{"model": "spectrogram enhancement model", "hop_length": 160, "win_length": 512, "task": "enhancement", "loss": "charbonnier", "weight_standardization": true, "batch_size": 128, "lr_schedule": "cosine", "final_lr_fraction": 0.1}
Rows from block 5 of a small spectrogram enhancement model, named by matrix and row number. Each number is 500 + 50 x the weight over its row's rms, rounded and kept within 0 to 999. All counts start at 0. Numbers have three digits each.
After each channel's rows are labels from the 100 clips, of 14976, where the channel reaches its highest value: "responds to" is what is common among them. Only what is clearly more common there than usual is listed. The data: synthetic speech, music and everyday sounds put through simulated rooms and audio effects.
# conv: 3x3 conv (model.enc.1.2.conv.weight, 128x128x3x3, standardized in use, each kernel summed), inputs 0-127

conv.37:522523550506487532528483565499474534385506561591433492494547417551490541482539493522536490541517471531499352496532542537490495550441486489562513545446520527491532410545498490543467503498476471483565554569540516547570547463567480549628504554511517440487507528478547479468285449519503392473545457406512509488551577643412499507522483456556545511498566493450472469513438439484462502519484
responds to: reversed

conv.6:485475367436492412507519488462477524408454484534527401541507527616519458543392471513552520591466559508525455484503513503498473476479413506494440545545416516594592382503466531561566460556585425511544512476451499518488456496543462494514480480503437517523484449522615552533500576543617505576526463520551540528489430502526542508539523524518545408571460422448518466528535450549420521521574
responds to: drums

conv.60:554477504539518481508475514474516485535514520504478477523538441479473478503531495519489450507474514540479542439502412526560462420485497502444467513580501552517496538470491505512495582528508501507499506461485525481533433527493514480506475511549466543485472507508473577526618420518503515530462513543499175458397453513494481513522444317502522526553442528496590496540559524541514566550587
responds to: bit reduction

conv.77:541464495568498449585494484465548510458541487566574534510540551554459465555512509543538543528529520490569467418531514582488488549508610495500491493512562435590615443461504567531567457457568451449492525528498522521501508597563477435489565525506525500499410533537623592497551548584413513584360626524480488392426465460447516505482484564548470518522500456462431476474497533477509479477454
responds to: dropouts; band

conv.65:552500590545501507531583413554535550541542567504567508535485518555448566464412552521428497444567557565459412499529392536502410510526523498389419442447505443494524467633574557469492529499480524501534520506384509567533522554506532509569519486497480557477561510576494420462475412539517495597531477448481528503469476477570419488529563496470548573539507492567474609464507506570518511573534
responds to: dry

conv.69:567513547545469397549450484574480553516524599254444552517522462532469497496506590520432486507488514503537580494503599535512431558448508599506516539482535513499556523532519532504427539473549393443510524561524502488486500388517416489490418539536439459489471473475490481524540566548510518476478502496543503485502536523483572440546462437523551456521517477465429557514517354528503513564499
responds to: distortion

conv.107:552400507553547519563506485496514460500522521465508506507523489516512515494466467540511469556439538533529440530531516509509596453470473459504555486512546579451574468427507510552484585494496541485584531516544485456594499550529610515634576481511515528570558519517523405508373453538565353519535502424574583547477511559460541511604494561500427493521408495518461446481414431521438555405507
responds to: reversed

conv.23:553507496514528503529519344525455494513505448415533498566467474486435483475511472396446426520485567507459347509514434545519464489409536579373522407538561586528534532480598513508534586482483577471469427450470501434488514506486480464485479534518546469560597522533560478529489557550521384514546467399565517543492552578474533437597485479490527556541508442483467535529468519541482514462480
responds to: wah

conv.106:545374519549574520554500466528545601540569498519526518484545486543480501434523532539477446541514607598595501558468562582555540430508554515568563523447447400487505473404397495471537403500505586477559485476513501426543460507474513522557492477445531337508466461510466493541500532532516481489541433473547526480420449510444491395549488433495440532571548467547538515555510529528470581516529
responds to: band

conv.54:566484540558524543522508490524552479379555577496539527469487536512526505494500452494527443472550536500496386474538411484530527395562514495477443431435486566569523536537579535448480510505482552532554413415514503421532513531508582520525471513463564474464602492447528499483491335513468325481522530423522474539523474528535332558552507479507520513555504513528475506510508520532529527482401
responds to: everyday sound

conv.101:486347466440503403460520485500437500407454457552520511552529472469446494514434483467526538514537539409434531513570446480553413497563541585473560468560478460561447477455533503460493445467467561554534584537589612524524508611568500582491577550504481438458482518516463512498526488432441396543495497445474445519427487579472415474486470453539387549471490521546478522477489501522509492587585
responds to: drums

conv.32:494483492485520439487490537509499474494494493490497536492489513582550515486477528493586512458538428492512471454454521470457464449519481470515457495486468578492487402542542507493501585547517529604576543560592612589578581553615575579592563581454424448466327417438408480469490475452472435450457441509468519436501423448499479532437471470460475453502518449491526531462502440545533466473415
responds to: everyday sound

conv.24:441481534487452477507516566481533448472466512460423533397455515438356523451419501528487432394569480583544402475539516570484459401554535480553570465511519540496527442498482513446494515480446461507493473359471478522511501567444483527561546447440554516518510464569416597475506544568523539536550531506539529540580561523560458568537557529590506554453495534553346512461525495506504480481498
responds to: speech

conv.113:550487494561465512561493457475529478505503504413524570512399523515582562444464516529517443547539391537402492363470426491481468509491458461479522510422555549536543533539566575566514590519577560488470478467541529463561525512485496479526524578424574533499505447482543434576524562599513586509442556522571474464482393408478589491597496461421424498546472445490494535559491517509448536475442
responds to: dropouts

conv.19:580442612578526513548557540629570478473522534518431560467576527500407562476526525559440564476471448514496444538438427479493508521480448431515408531555516469538581467492405556514490425511525407501490588537472519602527530486459540454552554502479429437442448524443418498466461494512555502520468457466501561528546524567543482574500487528518464521549475563577492538614489461506553593565553
responds to: dry

conv.5:569559468569525452542499457547567524496552462509521499435479490551446518405388437472529483498558448477527443447544455487423484573542491481417475494430520562561588483559516579520447579581576462440514564514457534452487578491521482570503544571418540473447546461494498562487567535515479521435398532378435454485489405396497529520451541520446549515541505491464451575549537559416515500533445
responds to: everyday sound; reversed; dropouts

conv.57:492489465479495541473435483482526400443449404557513439536458478574542546568542387466588552570534549576624464463507508595476561556430547545500476500513602456489543500560434493501531438517527441408509535531430499475481531550564480430543491502486508420474487453478547549542534512549523512544448560509523461501503555472523477415544541440498427448511498405370553447513518474461417469392498
responds to: dropouts; dry; reversed

conv.115:540418505539465456520501595555542495417484507518407485493485509524484569516509477572539470472491442583539457434501463486548532570515455514545355471521565499519513495504391415510535414461463412498487540523410466550459534518513509450492459543512534553531436542483572615552514532557632480620450534472535459497534454532528441563534409432555576463532477490489449547505446404564554516474516
responds to: drums; dry

conv.28:455473522510540505518435516508510500477493503474448531501555467512581538589573472522466512516500509556478570405474516481510554476491573518612568558549404424519503434518574531386414545520546468466551365346607494455576478569491536462508483485495524513548478486530483528580479450570594458505555551512601548519537527500537463535602470572523429453556501513480494560543442488474514569489460
responds to: speech

conv.86:473463484485483476487481476484483511541511495501547485688533808458536474590435480480461472599451479484456561679458470464496463497478488552482475475459537412496459571477508463425465465482471495615513512502500499527503456454493406516496495512402546499483487455474454507499460499468462494435539489519500482521472504453502487432491503508493501509481478508486496492457503526467522484464477
responds to: dry

conv.35:528530565557558433567598440476488465502513472567514455428549458489560488412408425469539449413467495487527309509520491538485491469447506517454561454422564580493549465500544552504495510500523482551499547545491615602527557464533506503560567585574457439518380459534461440473467479546538500553552534551482477475468524422455478469444442504493628570467485474489501465471534485512489488496458
responds to: everyday sound

conv.40:595476511617523460586551510511555562516596483488552389467505454507497530502597527480490528507545551654603558497530507623555544552581590584521555465437545491446453507475472402520461506496410514535500499507458520531503491402496386470536534508506498444460453465403459450506445545477469499460528500488527536550478393488500527456580497524479592501532532480462488495489505550505471539468431
responds to: band; distortion

conv.38:535359471555513494562512557474565518488572508471470499484476472499527519455557520580448470487577532562522515531511576528520542532569541508501480557494541238503531467492426502557507347492491460538547544523503436417517529558495438530525492482459516397479517550523501431530470562533494513515509499414546585501564526538455484476547508517537426431525483517525474468540491473534393548525524
responds to: drums; dry

conv.119:399527454436408455455475485413474459477470434435516505492442494500557490484443450469434528516477457450315496506513446484431352510532513472452579517461673533524472519497648517500548552546503583525485524512508562536509514558509422525477523653455482494466501488559445438429476495464448512488506482522461471477484474457496470529433519533478474506447500505450480475482448477464476438454471
responds to: everyday sound; wah

conv.31:516479495520517386490448539582496534535516539505540578534527498581501556505448542480543578525485491482520520494498454452590425382530489537567518454514515550511527440471583555583484502552562458480466477522435528531544543562461375353526434483405518591519465509519453465545458388490552526559513499557560464463493449530552427507568489582487534462568536496483460442556480399536531598473457
responds to: far; drums

conv.46:462496462474426373513452527483470381396489482468388514528542456487416462569458508496511531517490443552453558431542503543522435512540517510545553508448457490436521525562448542440541522480539578646511525548594492471541522449570413525532522537572461571517418516469535615514522559564488537508560480588511551498500546461562461471513448523503435437523546487512507457536380491534489513515406
responds to: drums

conv.16:562499565501472470500527619549491461464473487459502492452516558468465533522573540552487511517477528491591445435443545529517549520516463442539468525548460560532568462493359474581512389419506293542464512515468541604543515502514545410566529451535472530511448507523500560525503509534550497576470475431461484519520531504477505553467434514502611512575522534499498470526528358528503579568482
responds to: telephone band

conv.72:567598527597528498588574536566487471495540481502449445418441541453503443468551452505414462459475502436505490444613462486546522512484490491467462476538515528423537502562599562525529563463523416503522486481479540544595477559565584537552535506552459421538470524511548477538417477551521488555506465482533540488577572568498568469545497527513516532477605473391502330492473456493529500542589
responds to: reverberation time: 0.15 to 0.3 s

conv.90:497465489548512469530498422383531440523561497484586519622588603527510550574512469554485538613545467560509546580478576516481488526534465515508414417412496489449435563426499457398497495464455450538523516422492516520544435496444502543502462506412462477447516463437405488527384454476389469429526482522553453534456484465496456451556484518503500522542523476527584553526435579468525544541531
responds to: dry; dropouts

conv.80:498517534589507465583521555471573420540541560378495522536554486513512531574523461561381552546472478577527568518530538487509494412579468560516497450496540507461487548556499529510462509494551381493543509510584405539531524526542463494483529463442481546489463547490469399504553477501454548498469464519583492500468564527530428482572401538548457444479484417575513525446436335435481444460564
responds to: speech; long reverberation; distance: near; reverberation time: 1.2 to 2.4 s

conv.82:478503511484464477500464454437423499532501538489585494705546671493560486626441446455478434577417534540496490575500505521527456455547461553509454501449489540450458549429483442414465499448434506583545481487448515527505416511476417505512483499516525554473409477490449554530442518488471475447588513532491451479395479433471497429503479494508474526465529493553515509396482553492465475476444
responds to: reverberation time: 0.15 to 0.3 s

conv.18:487431505551544522570527529455544556500516488533492413462432466474555539487545501518478519474459510490389427418485419461536464405488465488542462609502522491525564515569594573486563574552546534449579394348471492473518442572464491536543512488493560545501456495516478471494574489541523519486564558588546407566482422536519435578535515427536513535486502549473606557447515572555490471440488
responds to: speech

conv.97:492484481483517397512495557533455487389487519509512466523485485527539499537442568512585527511529494476504473496499584466487546531493478521527446554521504472502589442579519559508524488520564495462545500536497515443463483516485500531519521532449487516582442534512565386554264546573529421482516507477584594549555544567518552551584527531512410451555454509513463507543331444525508555517458
responds to: long reverberation; drums; reverberation time: 1.2 to 2.4 s

conv.111:480500485497513594502521442466510529514486536472522582456437378505571473442505551528571594626496540496467476509471535497449525486527496527432535537451583456478479469448618471365409513508466529404569441510504479418470440584557495532477533406527533510561505564525453337484471440503481448529537497455544525546454419565440456602538510515503426509496438462496474526486462479492518494488549
responds to: drums; long reverberation; far; reverberation time: 1.2 to 2.4 s

conv.93:568565500539521494545490517476480533455547603509464514505651452431484449562453494575477564559550495492532476431495547496483447592587509476392410443576532499521561558520506557405425459457483466514526453477511522565552431526565606506513525457508516500464501495381499595543413467565473473497503535415476517514551542483563544555583556565482408475543482448512475490514454543425479537503437
responds to: long reverberation; reverberation time: 1.2 to 2.4 s

conv.33:528502453552528504475429556520498507471583464372536481470515525542457556504595446583353450516550317510377448458522486443521457539488496527425493485464514455470510571523508505654524547550512400507520532521474473524548525462506383483508434466447512534508520518447521512646488481519521546531475536519461556475561587513540523499526521537485549497531518486478525529518468444441524573534509
responds to: speech; distance: near

conv.85:597475551619518504581539527493592470496598465485435427570407472517424574381405393442509513557514487604500490562587400571521438549470545525467503530408524529567529450535492512532487572542492472552532535477443522506573537473509503469566517518540515466448554482532518551461444555543518469559536515501443438465547400492512514506452448492516577532535531443419509508441539439502493555514495
responds to: long reverberation; reverberation time: 1.2 to 2.4 s; tremolo; echo

conv.59:508530517480580515500455485560428518502467514561543546551550458542578531512561583528459572558463489410493386435560432449589477481502438460461489509538436468506594423462485536554421456542481367443523533478400492526472530576491461478481433481505566490555487492490501590578485478550552533527522487314460466468492558473465467534477507413511500504444502558532502540448599499512508541436543
responds to: wah

conv.118:447544457423487439433485383516446457498462463564537467540446541527535531481410454402564581537449425457369521529527419480477384572503466536376495484540603458477463474516571486483454519522454542492442527493426498489443488498480448496417473606478382483472574496481489489443462460419473517500457485433439482517561446442546529483472511518477499485416483481475520418471509554439514417514498
responds to: dry; drums; dropouts

conv.110:533421538529473446524523444550466441442459483494455521500514469534486471625439591475486462531627548469544520425545494568461496517520577562460530467511504540500551460524538551499538584496534475471517485435555621448518389610512568503543569572565507478577483524452615526515508507553487429558497495474531578511502547544472554416531509533574476495522473548546430413455525508445512551632469
responds to: dropouts

conv.30:539524585580499553611600440489582458500549511516442556536526527425465465549459538590436584477417577555529476506482482581566442508540488576552569474565501491537572501455450540385524475404553478486504485485513443580517487558441547470563537498467446462550483433523444444499571374552468485483495510460523454475450518391479487484504467468417499550531511502571599579484518479514509500542543
responds to: drums; dry

conv.34:477437526582541535520466565498651487533507458448494430456463572644562513471477417532428481460505456667500508532479471559497516541527517458522448498410553465552604491553516539480518562588514405483535493503477472439533503456568493452556534462517509553508432465506470532464452580477499594501453549526512423480529464477492438618520491506516558474553488598545531558489503463526475588466503
responds to: speech; dry

conv.66:543492426561507276565522565574572529540474441546514513489489538481439518574483568405432507511498503483440488503578472479615505509487492532537505489556533541597587434522519509574573466450503535505497482471527501564519520460523469491524594470532495460508477516524509584424524534520524478506449562475566563515538471456504491503548355512492479510469566507389419492481579431557534445505480
responds to: drums

conv.123:491538406431515520464511447512463535484430405490531470465503535516510520568502476425519509565450529504452398509459494466515483437529522484527458487447494453570506489547604500405457448499476429463531467457465553437494446575504512497494557612425542524591421524516571435566322615533527516478443429467537540483590524517488478520569543510485489458525445513499573548493441487549495500475356
responds to: speech; dropouts; bit reduction

conv.84:525481554595560494624511523491558530517563531523459471406483444460407472385503516531441472384466457508485444336500481500521521434511470501476494535457478539536577515503468567560579541531580573536568554569554556547572490464524443497577547548455587547527454507565508534533535532591498481545527507519614525555456525565508517513593505591567493457484471459499480477495544531500508511443469
responds to: long reverberation; reverberation time: 1.2 to 2.4 s

conv.124:471508512472473549501537494485492535430498517546411550540492362485489519484540531567413560565419489549494498479550461582557444510614536514623602506417512550502487510472570517509491521451480571525471478507546559471499537581418398344487495605433539542512487498545429532492464534511496468475480440560431525512485555442455445571428481505489496460460542480506545470498430424438435435454520
responds to: drums; far

conv.20:506465567557484496543538476527547546541491554506500574424462465397470446459439580518503538442492527442528507448435447472529332572602470493492442506498524545514497571543458482412478488433469502561525488450548591636525515598392559478514532573505494593466530443506517533473486573497467487514597473542500438481521454502530532579459456459514539476414535443492466557447534562502492413559499
responds to: reversed

conv.103:474497507506503505526426406521511492482508493549439440524500514602618482536490434497541577428463532570511530532544449524442472524450551563487493542506518525426599393560512555484427483562588517493527508537474527505488431483585497482482491448503439552387468557561464468513422497550588482517490436509536455548561464526591448405522417494604433511505497403409573472575526545550535523435548
responds to: dry; drums

conv.17:507416520559369543557510511562504473537488487377468511530481519480488477548562524531418443461457451488461393500456478458478466545457458464597395577527547536470573575502366504502517500494550476489544444417488522536474507461406508481533525412485505502575532485491548452545541524590612563490565582534562541492477561522518517407545517410490549474561586490548477517559456469490476539547552
responds to: speech; reverberation time: 0.15 to 0.3 s

conv.67:520393538532500545589529534410506458367466478553472371475551506362440463518534535541523501476492508550521463526516458542543502504508482521537445488479527542517626439425476537510596441396524523484504557487468499520531528531501539509623532481588495421552568547505538556533551398605545380613473573433493528512505555562443491490474465470521483495511548515499537500498485506485503492512535
responds to: speech

conv.104:530412575503466436478544503533478577418478537609455432486518489446499461492354503484552510467371554522545504555589442572524473487507507591588517477527477493420483419482575520422564425488491539535500542552521581450545468549518661525525469546443467485568459469589496558495499422497537437527467508498487522453461514550438537528496443538519426515517528472498562446460406493518467494504545
responds to: everyday sound

conv.48:498470478534470529542493540471503467474543486450480460471469498581369514478549443460497404564465502551492495444500449526418486507534478487544514374476518530566485570536451535493583573563575554460511435492499481456495492532546441454548562563486453523491503423478545557508498469560530489513510524648558504506320465458583543459571535462490574542560426380442510461487504456474470545413540
responds to: everyday sound

conv.102:470423539553521505580509452499498475517550498508500555481501500570510497481477503560517568581527545670469395556504462603488375434486509536457485515456492602493546420486519513441459528536508504505577482556517575569589418509610453489551497478632498452531509524561454467501483446595553445603584421552529482476493494563501415528507457532578496500469505446478536488488529455551507516490515
responds to: reversed

conv.13:521512490545533427512494417577465554587513484530517537579485491532447566403424474385382426584514489544520600497421490525536524508417536563521544458554471510453431464555507456514481524528485546533542493531487525531516472418595499531507504527471498479537514509403527574586539549520541418546510569495556581508521364464539587471603362506527476488508493476513527455486460546488525520475441
responds to: band

conv.109:486557525535559489548534471468528550463587530469488494515571453507503467584568473545378640511454572562405458472529489552483409384378532543468568501490461463492489517534591545377455512543522513453544471473578471484445512586567480576468471524470558496553527523574452504590506404545490471521513499405534519455452539523470411486562491520497458533496539531516516593469503557497448489456492
responds to: speech